{
  "image_size": 64,
  "translate": 0.06,
  "color_jitter": 0.2,
  "targets": ["dot colour"],
  "arch": "convformer",
  "conv_stem": true,
  "depths": [2, 5, 2],
  "kernel_size": 3,
  "init": "orthogonal",
  "residual_init": "none",
  "beta2": 0.95,
  "eps": 1e-08,
  "max_grad_norm": 3.0
}
Rows from block 3 of a small image classifier, named by matrix and row number. Rows with one number belong to one neuron. Each number is 128 + 32 x the weight over its row's rms, rounded and kept within 0 to 255. All counts start at 0. Numbers have three digits each.
After each neuron's rows are labels from the 100 images, of 14848, where the neuron reaches its largest size: "top examples" is what is common among them; "lies over" is the class under the peak. Only what is clearly more common there than usual is listed. The data: drawings of small networks of dots and links. In brackets: how many of the 100.
# gate: MLP gate (model.blocks.3.mlp.gate.weight, 512x192), inputs 144-191
# fc1: MLP up (model.blocks.3.mlp.fc1.weight, 512x192), inputs 144-191
# fc2: MLP down (model.blocks.3.mlp.fc2.weight, 192x512, transposed), outputs 144-191

gate.18:165147082115118122076118163112128170130148108089177187154121168061132164080078138130067074125130100158163136206141119138126151148132035104101130
fc1.18:140115123159158112093106104079148085146094133096152084133129135129138159149107172111031165156065059114153134117111181096102050095158085127114138
fc2.18:156037079143135117105076133125124100144067136128092118085138197149214147135150152130171100152125126174155089102134098132146151187144127090111124
top examples: grey dots (75)
lies over: dot (70)

gate.208:149108085094142175107174070126104102158127147128132144091104076064086147096162177166121104185118142138144121159070093106155108135115120101146125
fc1.208:127165101191102139133122133130173132156107115083083136157175165184167056146107090114090083071060111110214112072153163148120097089115163148180146
fc2.208:149136117151158166150118080079117150162092142118163125070144171169168126151193044201134175156131124106181149115156144118115096145099114109075089
top examples: grey dots (100)
lies over: dot (60)

gate.309:099155126145122140114088139162109148146124100131075205096109107134100126200133116145043111172077115086130160131116088152124119153134119127142046
fc1.309:187086120119148122082129173106133144175118211114167141160149150101111084125142115100098175167103164185142104143110098182129081128138093118143145
fc2.309:109146136134073163192134099081112147128160048135134126116076147147148142089127162110176130042156130131154158069108109110167149175080217124156132
top examples: teal dots (100)
lies over: dot (80)

gate.133:090157118196120138077120111156089124114129110090080111107151121130121116146081145130136097168121185128142057111121171079147066126118115161107118
fc1.133:148118163129111133131142068131111157116112028192170116127116132139133135089217163115094118063130178177121076112136119132130150114090119142154105
fc2.133:150090157181105183085160177094092141124121179158064116134154158147164098095094089157141169188182129127088147147124149088112097112166121152130122
top examples: brown dots (100)
lies over: dot (50)

gate.153:149062108104155140147116210059107133204132131108078115142132141131111106189159129168135130125120153146117184162141083073112143103113171108156076
fc1.153:126162209137066148149178069152139122127125131041158139134136081120132099126105157124135139123142063143106090161121096088122117144132145093160182
fc2.153:135104138154052150117173120106133118148099126128115037139107103140153145148183109194148127098146099156121101110109190144146120069107084103133146
top examples: red dots (100)
lies over: dot (31)

gate.83:088158081178142094165161116091142113187071105106146109145137166096079157157142139096077135166106132118132155152099153115041084144080103164155120
fc1.83:187164137184149104076143141145145135100118137154128167102115084104146106102081114136147119137148136181145119110110116115174161130133142077092093
fc2.83:081087074150146120191108113156156134099199068076140122106174110166108142067123169150077134077161161083109116118101130125141159148102094136118191
top examples: purple dots (100)
lies over: dot (30)

gate.221:121144133172107094135090147090129147093103134080172088091129067143116098175114090087155162095128177149124063118121107079115114081149144095159115
fc1.221:126162125159119182140099134125185168190098166090123170106076102127074079136182106122090133129090145106182074092081157088076127144121126135153114
fc2.221:148084114105128175132213118102164177137098091167116095174152162115072147191117109134157140102177181147143127111120096102115117091089190133146129
top examples: teal dots (100)
lies over: dot (33)

gate.143:146110141173062028169106119116128089141097122068134128109096127130128129131162116080173109139101135117060133133048164145104120102130061141124158
fc1.143:078122108126146078155107120101110143099142143123195086120155139114095119163100095147103135177113140143090092215109127151094099108098149170113048
fc2.143:133146162117101171156165145148087065200145074129129111157156139110090071141166163091076120138138137154132124171126107132149170113076107113141139
top examples: purple dots (100)
lies over: dot (96)

gate.360:126118112104180131111172156107128108149062134155192098148115184118097111100185113145129169134108145109116155120116104149121106157089072157099099
fc1.360:119117145117076136066203085103120132131131159123123157145139078108105116145157129156142132132088117157139131120168112113130124141137102157140120
fc2.360:046116101100110144079109100095062203144162149082137138092124064154119176093099116123124185162149148111085111135184166141154112103109130085105073
top examples: brown dots (52); black dots (48)
lies over: dot (43)

gate.455:161098158140127160116136086113148046147098125136098201076080098127126124120150150100125090131153124145151122147137120141217161093122120107107177
fc1.455:146098142113167173139137119161133087086146151121086103152080136134077124175138137139107093108076156172162166144087127075123153112154079092096117
fc2.455:175150156100139160094152147008074109168080172163129111103115099168167130104135081128136127117109084125111109099162082131105127174173157106153140
top examples: grey dots (100)
lies over: dot (84)

gate.323:102150103182162138111084166140148133081123126126174105136109118121153132146150146133118214187133109134106197080149097097152071113158120111120117
fc1.323:155138114098169196128140091148159121105059150104146125081065052143140109076097138137088136142145079163147167132124194191144106111132190085151091
fc2.323:152125114119166132169116143069156142158152135111145107127139130134080133114105113157107099063081117129112146142158121162070086186134066048104085
top examples: green dots (100)
lies over: dot (98)

gate.68:100110124090110049150133131172104124109080163125151151116143099118108084152081113146105113182102098135142165186118145153085214121110171133145117
fc1.68:102138140118177138132163089111186101123102152098116127125142166037102057152103175085117123165126124122113137172115080139028182108163179119165112
fc2.68:093208178148150086151148122114094149182147109108159068131165128087102072101142138128105134125147173088183142122101118143172152083166153130141147
top examples: orange dots (100)
lies over: dot (98)

gate.373:147125115190125136133122083112190159077080157105124174144168079127142174212115101087111178112099133109141066024188141157134081146094148108127101
fc1.373:135117160135151147108137119151122090105149117150092123130116154160111105045120134206127093151121163125126177225073125102073146137134097154151126
fc2.373:159099139108085109205137153118143072116138172069122118155079097153147148109130149168170134139107133127123127127094178123094132092171142145106140
top examples: teal dots (100)
lies over: dot (50)

gate.361:133155142119181117141150182078058134087108128197108151127144216119142087115107095102124188157099161141127119149130105109177089113139148184140092
fc1.361:106177132109114102156161162106033095131108111130050130143215162116170128057102082096131089134091218104132097138103105108230108135145147171165086
fc2.361:117097099073134102130167113126100155132108137134154147207130094106124122158110122140134123191130137121125138210121149180094171161084148098148078
top examples: green dots (93)
lies over: dot (41)

gate.470:049148154150135150096119153157167180155135142142100155095099139140117063066153166138105138149129130153077089096170116087154116154145201152099145
fc1.470:107134160113114159090133115121121142162127122100133146092156142140139083104153128117106158084126128152117082065214103126110119108093174137144132
fc2.470:130127164194195019076159092137100146109160116146151167084124113114111154115140194116095168175123095107170150147130163163106175149142093149112147
top examples: white dots (100)
lies over: dot (72)

gate.225:077124134140150123086159173158108144118057164108153096101096133136124160190098083147121168159133171190159131091133127112152146127141147151118077
fc1.225:043163132172137123154151161133197096141132196092150155131118085065156151171147136124159130199130155105149205118148157178140170111115133149174142
fc2.225:102176120183132156165117096101148162109086113172152136096156114130185151081100124142106167108116104065125199107095149147124129167128126134156126
top examples: brown dots (100)
lies over: dot (50)

gate.510:116092115115163198089175127125148097073084181120183182078102183079107147129092093097114102130136099153120121129126080151150120071113118118100119
fc1.510:137125155167129183133207173110150135097125094115157201045075110076099117154152130117114162117125086152116103111129054172126142120131098141138171
fc2.510:138118150098147142167136206096115107161117180128102117085064174165090185126100135126146133138096102122162133141128098179191116171121113108185096
top examples: grey dots (100)
lies over: dot (40)

gate.391:126138126202084131101096143141125109136093150163034130143134125161081073072084152129081104163130142104167153091105096171134122123094165120137089
fc1.391:132111128149111103124138133089136105148097125061109097186118149130137124157138134167114158154153088153092101162123143156058125135155103196151135
fc2.391:061130178085128119090112143154099121099153074106188130136122117160068165171095130105075141136216137104144087128111150127086184143152149068126152
top examples: black dots (100)
lies over: dot (67)

gate.9:066114164143111086124089156119140078102103119102098144078190145152121187100105123137124184135097077079163146107130188180116128093119197138179101
fc1.9:095087171144143100135098177137114054095091123057102121086105165164152179093169140128101164148119116103132129124144158164118097100168147143151080
fc2.9:112125115099143087173143150138154110110071142150037093132184096127121120147109123150127165151174086114076114087107154179072099070146095137066140
top examples: black dots (100)
lies over: dot (85)

gate.230:131100167174135097124151149129130151108120135075170123096074137126067096150131060202105158140132122171118127182144076157104120156132177151115075
fc1.230:172138124109122151141117079099130168137178108209129109169124121129153121087079138058116130118170115095096145125058189135176103114121123108148183
fc2.230:163108130132109081099149101106145140177119224102162157119096091119123124122136135155078110137074134134111144101171131124200166116196142122162143
top examples: blue dots (100)
lies over: dot (50)

gate.34:044137129139127123132100080090127092106107166129115108122161134109137083145162114129224103149066153099175148146075181109192091129120103150134089
fc1.34:132077096125087135135119083133150131117110126116105120116151123143096119129077122095162141199050089138165139137161111158191052125119107149103147
fc2.34:115114091202132101162139143135165106167125194114172125141144097187198157156111158113131100120205114135109122138147172131164096122072069121138176
top examples: black dots (100)
lies over: dot (64)

gate.41:136167121191131100112104137126145123102173141144151073086085114152117135189170048117109084170135136133149055181132117156146085104167102095142143
fc1.41:177141143118196130113176089109125217143100068148146163149114119123160048024153150150118120118107094128151165148129131088052140125126180137155154
fc2.41:174108095160139133105133170104143145155181137190127119171147167101103092092120149159154182086196046122073095131137092120118098099135089124088098
top examples: purple dots (49); brown dots (49)
lies over: dot (54)

gate.383:166098072117112121184187159153178159140082096092100183118102065096125205139124097138099116100105138114145174121157123166123128182096055092084104
fc1.383:083191207075114163110122125115114121093139147147108130101094117153106122117135115143106118125143121089093091144107101117154113047139166145174100
fc2.383:115120101110137084148130149127160132147090084139111140135092105127128123143081130096145133137114111120133115172126080175093154148135095099093167
top examples: red dots (85)
lies over: dot (85)

gate.159:137172123123173148183162195085161138108080163071089086180096112160109172138084153107107093154130105134185148164192155255141076111159146110082174
fc1.159:119103124132183116127101125117115060141144151150154161150143140113105121107154094179177080130081180175156100079183118071169106114163117140180087
fc2.159:154138113130160124125100119131117117152106141113111136117106108136128068178138202146137127109119160062103108114122185163161139103170135176100158
top examples: red dots (100)
lies over: dot (33)

gate.99:105206145139180162137112124124093073160108157111117073148166110115119090122108163133168162152165108158097151147092123105090071170098173153122130
fc1.99:158093114127145145139177113154147148088103114118111149126106121112157169180128069098100149131138124112129111100167155147167116091159141077109099
fc2.99:089096138132130115178158145086156129194134162121137110121081130107169120077084116109110134125119061153113162124165149122175132124145109125129199
top examples: yellow dots (99)
lies over: dot (55)

gate.248:180163164119081102176204161120143117130089078073160142073147081137104161128057115092118159140104132109137153125083133152103149139144159178146128
fc1.248:135064117123138156126133083155113144117172138125080136142128199125164112093140119150149113123135146123156144153149134178134092129092083115080115
fc2.248:201073128151149147081203143145068170181110165048076095134075128115111105168108126080082074136128175096132141127148149120144130185119112181158070
top examples: black dots (79)
lies over: dot (52)

gate.477:093147145069134184102079156139112199123153182092095166148133117143145112104108139128141159113101144119138147135127147172119114166133067119082157
fc1.477:069097147091141187048135139107133115141164178113142152092107051078118145093099171107140154142127144181110145113091159100160134185130075155076164
fc2.477:153132124162085138098178121112120126099040161106152165160146091097127144138112094136055177125092070082151134111101169159139145153140104129165112
top examples: grey dots (97)
lies over: dot (63)

gate.65:167139103078054127163113127143072132157127114112171102149148108145055158120127072072133148117136150143119133109082081117158107177132090084094138
fc1.65:169167109153113065129137134144090121158113107156147142123125107091134089130087109124114105054081148098125123095046086158104147103171147127141089
fc2.65:133078160143124126147111128131108180101143129141105118127152131157146133082127110094177093238122115153090142142090077129086097131116150140120109
top examples: teal dots (79)
lies over: dot (78)

gate.341:114150169172121084093069137090145136101146110056123197151135118081150125165153120091107139106140125125091105088130092171098094156177124098130086
fc1.341:164086179108148158110131125119168172118110108156085080120121142190140092074105081127083143095132063167142154169111195077112137167137138155124169
fc2.341:098146085098120126141209083150149186101178139122112081038160137111119102093105114148172151139101136102153149149136111153153100127163132201102170
top examples: purple dots (83)
lies over: dot (32)

gate.474:125031169171123136126123128144195075098051124169089166109134117155157092074145183069110160190081100150115147108160103177133105122164175109161078
fc1.474:132082133157087092155099164098184111066060114079117134100113146153144110060162173109108113148136165167144137178134131201124094129186158103176065
fc2.474:128114197081161105111162101082104144132063118108065070140142080145162108096093101107080115155076123168145120115105135122150143073070167119106168
top examples: black dots (100)
lies over: dot (83)

gate.130:107160172201094189114099129130109123149077160183091133136146156107101099157134121163137143146091173162150121142160146135129144150157201177163122
fc1.130:140107084141092093163144141112075063186167166165109121103180129164169125167193161172140146075137138119149128070151091099124073102124104115116136
fc2.130:154136101152179102124101105187124157145120106118114186147086126168134212151146120146078128156119105142172169172179104151133147111147102096180115
top examples: green dots (94)
lies over: dot (75)

gate.44:137130136122132109130139126116135132135097163081101158172144189132163088072151122142107177181110156183125130125154120108119147175161136173122181
fc1.44:146124130108097135120178130164157093100140146135109123093151156094191084087085127155157142103137108156106195163114132112189168087155102136138111
fc2.44:143142084119109130028152132129166111127128116114084102203103082182103129173106145173119125093156119167098102117173173143177138107120151147124149
top examples: white dots (100)
lies over: dot (41)

gate.478:119084113163133158135158129134141103133146175097174180100151114083143124163138109093212180159111162137186155075109108120140130099085145143164130
fc1.478:150096112102131082150093173139112144148127117126119047135081143169140125113146120147099099133112118122099146141148138103134084190144090080101116
fc2.478:075095130102138098126045110118117211153077139158152050145135123136102098127104083107154158179176137131105160095121137128107140104178192118153161
top examples: grey dots (100)
lies over: dot (50)

gate.24:118177161125152047141114119170143071169110124142161150106107124183086128182133098070086115083165153176083095199120090127174126112123149098204071
fc1.24:121195146175144123095135141174132134183119104176067151130096099153071063121043138108057148142095139123053150152124135097162076110147187135141113
fc2.24:157134164137150085130120112158131175114122101109092126077166107093152111102124148058097111129169108158137163093081119102112111093071100125089076
top examples: black dots (100)
lies over: dot (28)

gate.446:130087132135136170154113117106082139183092170174073127081168115124141181177113155098134083164108103119084209142128134126151106053124112147133145
fc1.446:086120165111159132162142173126163075097162139178083141165190140114114084140107121136152130143135128107129166013124167075099194141139152167159132
fc2.446:118098106195088105187146135194160125158137091128113103186120160189085117121126131110159089133173119080199166149157147099197137172126091116056107
top examples: red dots (94)
lies over: dot (29)

gate.420:097143184152154125111142160112155141156116134152139185111139136104145163156149112137131059135153137137124102108131143147093071086094071130127150
fc1.420:138078124143131131085118162130186163054156177104109171081181154120153170140151154105139153192172154176102171113143091072134127161136157068122148
fc2.420:110120154192135179117150079087098141101136151196177136161104141050092149099105192146098150130138148112150107139133145138167097145173157090132132
top examples: white dots (94)
lies over: dot (33)

gate.110:102160101131146143108134136143134117171118136168111109145107119123111189097166148141119159137065219119130135199122153107127124088118132107110158
fc1.110:102165103144141153128154156130127124158088204174144121134105106113122123051176188152125161146074171121103163158103116067109109107149114110050149
fc2.110:140060149148151095087097182090162167149117131029111146081158154122122100104127142113150093119120078152153069138050102131079084139086122138139120
top examples: pink dots (100)
lies over: dot (53)

gate.139:116097092151116098066084100112117112146065111171138116122129108106144209142155120168132110123103144150123128101124159163164083138141074113084091
fc1.139:084181106078125118101085086169092148181085093158134133138124100104130132132115135115103142206111100158129123075119192116122056110133169143128176
fc2.139:160079205154105150121188129165157186108131146112122185159121117134149115126089148096132128127146130139098155161122041051151134138100116157089172
top examples: pink dots (100)
lies over: dot (31)

gate.145:114157143095147154123157136146147169174140098144106120114110081137169096138155175122137091111143118152161180107126182084238158188095147120100163
fc1.145:108146124152133188112189169167102155115139154113059110126142105126144039097131112128127117175141139121145116134132172064212109145074158138085120
fc2.145:171110119165083098129146179099133082082163097132144109135174181149175145112099091143158208107160147094095127189113130122104127142194127092136087
top examples: yellow dots (100)
lies over: dot (27)

gate.105:119151121156083128127132156159144161147138176135158089123093160088093162132140074172109119164118090131076127130139121135154153165125213105054136
fc1.105:125135135166117084090109086106133116091086132170098051139127079107130109123116223150100131121151127097064093150110154143119117099189161132164119
fc2.105:143164107177096133118139188152142162134136062204055144128110115128093074163127123128125149146152090059144099074107194061137123158086081101118139
top examples: blue dots (100)
lies over: dot (25)

gate.206:145155184156182106169140089108115147144101160095102148085116149146135099120179122091164115132144092140128149077123092116100124129135118118133195
fc1.206:114200159105199123178154114099122136175155164110103184106125123149117120136173144109114080077111124120119178091132140112053109137102090126125139
fc2.206:117111133106105180110164104130184098116166151138087191103140155138174087134126174174126130148128138047187174125129120085108113106141169076174140
top examples: white dots (100)
lies over: dot (91)

gate.345:141150123144139112134192138080064094149092080098093181143104137107129139148110110085092134138136166101103157147124151154141150174123157088133130
fc1.345:123136094151127116126111095114178158108104134137166119135155115137117115054136137118199084131126132168207155164163116051143134137105111153102111
fc2.345:100215137177128172124126113147122113133125117173123200121058143076140121121094104126139185062122121160116130177181152066163132129102168113197120
top examples: purple dots (100)
lies over: dot (80)

gate.285:068175126103149049099105178132146126177106078069112162108143130108108084145105129132105090069132176143101119131114118181091153122151107078083086
fc1.285:168102097142123155123111153088117130102158170152157078095105127118192131154179154123130140168155127103177107133134161098097177156111118151083183
fc2.285:135130088107068176146113144120166117120129131122109172106159113153093161159155202106127087113122111154148117156139120188165123113170092175158199
top examples: black dots (100)
lies over: dot (80)

gate.104:111176132177131102104109161114175146162121179105143146106142189110129115203182128103133155121157128177184128122135102121145151118170130123105166
fc1.104:077152145161157081157120169146162146154124182094122173086161165103086140237112139145188179145141122136153130103163152174125142098136125125082159
fc2.104:125137062110149118164152161127044073113134097125148154140111168136081154116160080095141101153130157172156138134112119128116126114124123136161142
top examples: brown dots (100)
lies over: dot (89)

gate.252:142032178063046185061154083079113137121171130108102127110150184107184121158164176170191148095121132191101154127104183135146080105103137166115116
fc1.252:099083128061068149080154072048119153145132136163105162104142161126219144137089153126187174139124134156119163183147161190162097127135170120119112
fc2.252:067128150163104153112188125173127148097139144075071126129138145175158125167149141104165169127097136069064079109173157152159142208167128092134158
top examples: green dots (100)
lies over: dot (37)

gate.179:080137122121133085158165107101167136159141135181153204109147147118177164132133209138145146128083055113134123118206081106206140146123123149161124
fc1.179:037177167164116072115131155082130105157141132158116082160112132128156198144165136098203129156128117137161089168182091144145153113122046149146104
fc2.179:178159068171172158130153103133104134117100088160149114203113102118110148137139112135157122078091115119135146103166160130088135150144099146095148
top examples: red dots (100)
lies over: dot (84)

gate.299:106152124117104133172075115078104077096100086108160058126171100214170068112098125126162159141141129156157112131109130099127108141052113081175179
fc1.299:145088090137155191142145067126193087114107112123182121142140121165175138156111177156112173169090148115145133103150165106128147101104079104170101
fc2.299:125136082140110080108125139184183153121162126160136107100083182113128061112187139138160159151084159079137158112149102124115084183130135121092113
top examples: purple dots (100)
lies over: dot (40)

gate.35:094133129161214119112128125145121139139143123195096138144079072071092169139058151110209121115112176118163161153145060212104149159083151142171147
fc1.35:106135139166177148105115081159128129093154131102153105095115134089131061108085130129150076111113145127153133122123115178154093111109180168185157
fc2.35:159150085109069115141131166171121090077176080117152079093149116141137145144149159116150138111122149124183193154117179116129140093107084144088160
top examples: teal dots (85)
lies over: dot (50)

gate.485:141166152182103147097153150182101141149137107129133187108143102126152159102063145125106067115133126138130171154110134107177121141167183129168161
fc1.485:129128117150070119080152186126094155123105181130091158112082064151156197101126121086168068151171131125174156175099122109100146167142201150171139
fc2.485:136114113195090179085154164148111123121082116105148129111136141181152111090118113106143147146117121155097136080147077131149156093141151087165124
top examples: white dots (91)
lies over: dot (52)

gate.128:075159104141121159110125119119154151157142054187124136163086155091111116152125178063119170191152140078074089102125173106100082125111167154123142
fc1.128:115109129083152106182137178119147122151105138115057119123129147111095138115107104087151188124125179135119134093135108139087142165128091070114075
fc2.128:135067132068188145140166127121116132118065112094122154126150066091143131119061107036109147168132106140089167110089114134142141131126164129151119
top examples: teal dots (100)
lies over: dot (36)

gate.85:080132063091145135091098131089091192148103184110128142098102128083141126104080148194119193153088178181124146149071139033135080138145129154105131
fc1.85:116152167142111139146133120117082139137155137145122104169114107179179110114173142125110122142098122124172175094136153158086167114126122117166098
fc2.85:120051116175122082127147102146123137138153199173125084162130100154182112133178109157154149199176138118099091137151084105144115130208104090171078
top examples: pink dots (100)
lies over: dot (72)

gate.37:077116175103158148125068111163134187169108120181137100089123153100150153125106104143129163109158110132192133146141141143135116150145096105130127
fc1.37:149119155143147228097095135118119196184126075114141117134091159100166111171117138119123132129140118061170199130160168158013107123114175091126135
fc2.37:094131143130065145168142082122150159093166140158154145136185180125086148129121106119162167106138129170079139129168097102080099119178087152073161
top examples: orange dots (100); nine dots (40); complete (29)
lies over: link (35)

gate.112:110128196151124172067098110113133126139148108149061132125192114099147127111076158169155156170175082087121099116139113131136134175158085130160101
fc1.112:128079101148120090156151116129117156145171088112194135097095135153144129131164102080105151134072151210061145150139159106083141069144186116110138
fc2.112:139177132182134155134127123089160129101096207088116121130088147151118091113128110178115106096083141105095091091104115155114167173078103101120151
top examples: yellow dots (56)
lies over: dot (26)

gate.451:072096178076127204150088150140107158148146078184130160151132144138097118111125173080114111149156118163153124111152126194129106064148126164125130
fc1.451:166159128125138062104108117109145093089159118107089129172103166196153103150181120088113137143142186133105105143176098150087139187139103150127090
fc2.451:112181112114128076065141115184160138153092094108164133090171125116203130125122167168156040092068157092129102104124142141138095133115119144148152
top examples: black dots (100)
lies over: dot (58)

gate.278:128135089031111173133116129123137109161148179105144102084158051118138147123121120117118089041084090180156109077127140164135186147081105125134085
fc1.278:127125142182090155076089108087128196096101143181154067129096137120113131145141074097145148106097130145115175167075147135157094099125110111158160
fc2.278:136098119145187100139158140140139136134101071109165192114157109155113174161181208150148123140093120147152160068139111117100154123164128174095133
top examples: red dots (64)
lies over: dot (33)

gate.150:128082127160141110123160102130135165199182093115137119128092120113138148163122095147120147153131149112136126128183104084149153164131087153186132
fc1.150:194115130107143122148145153127100102134049136105077192138139116105122098070089163128063087143182120161175156111061157151102134077130136105110149
fc2.150:161113158105103134087101106170116128196181148153156161089119124176145157087120111143118155176094147111123096149139087077126105159124125153161133
top examples: blue dots (60); green dots (40)
lies over: dot (45)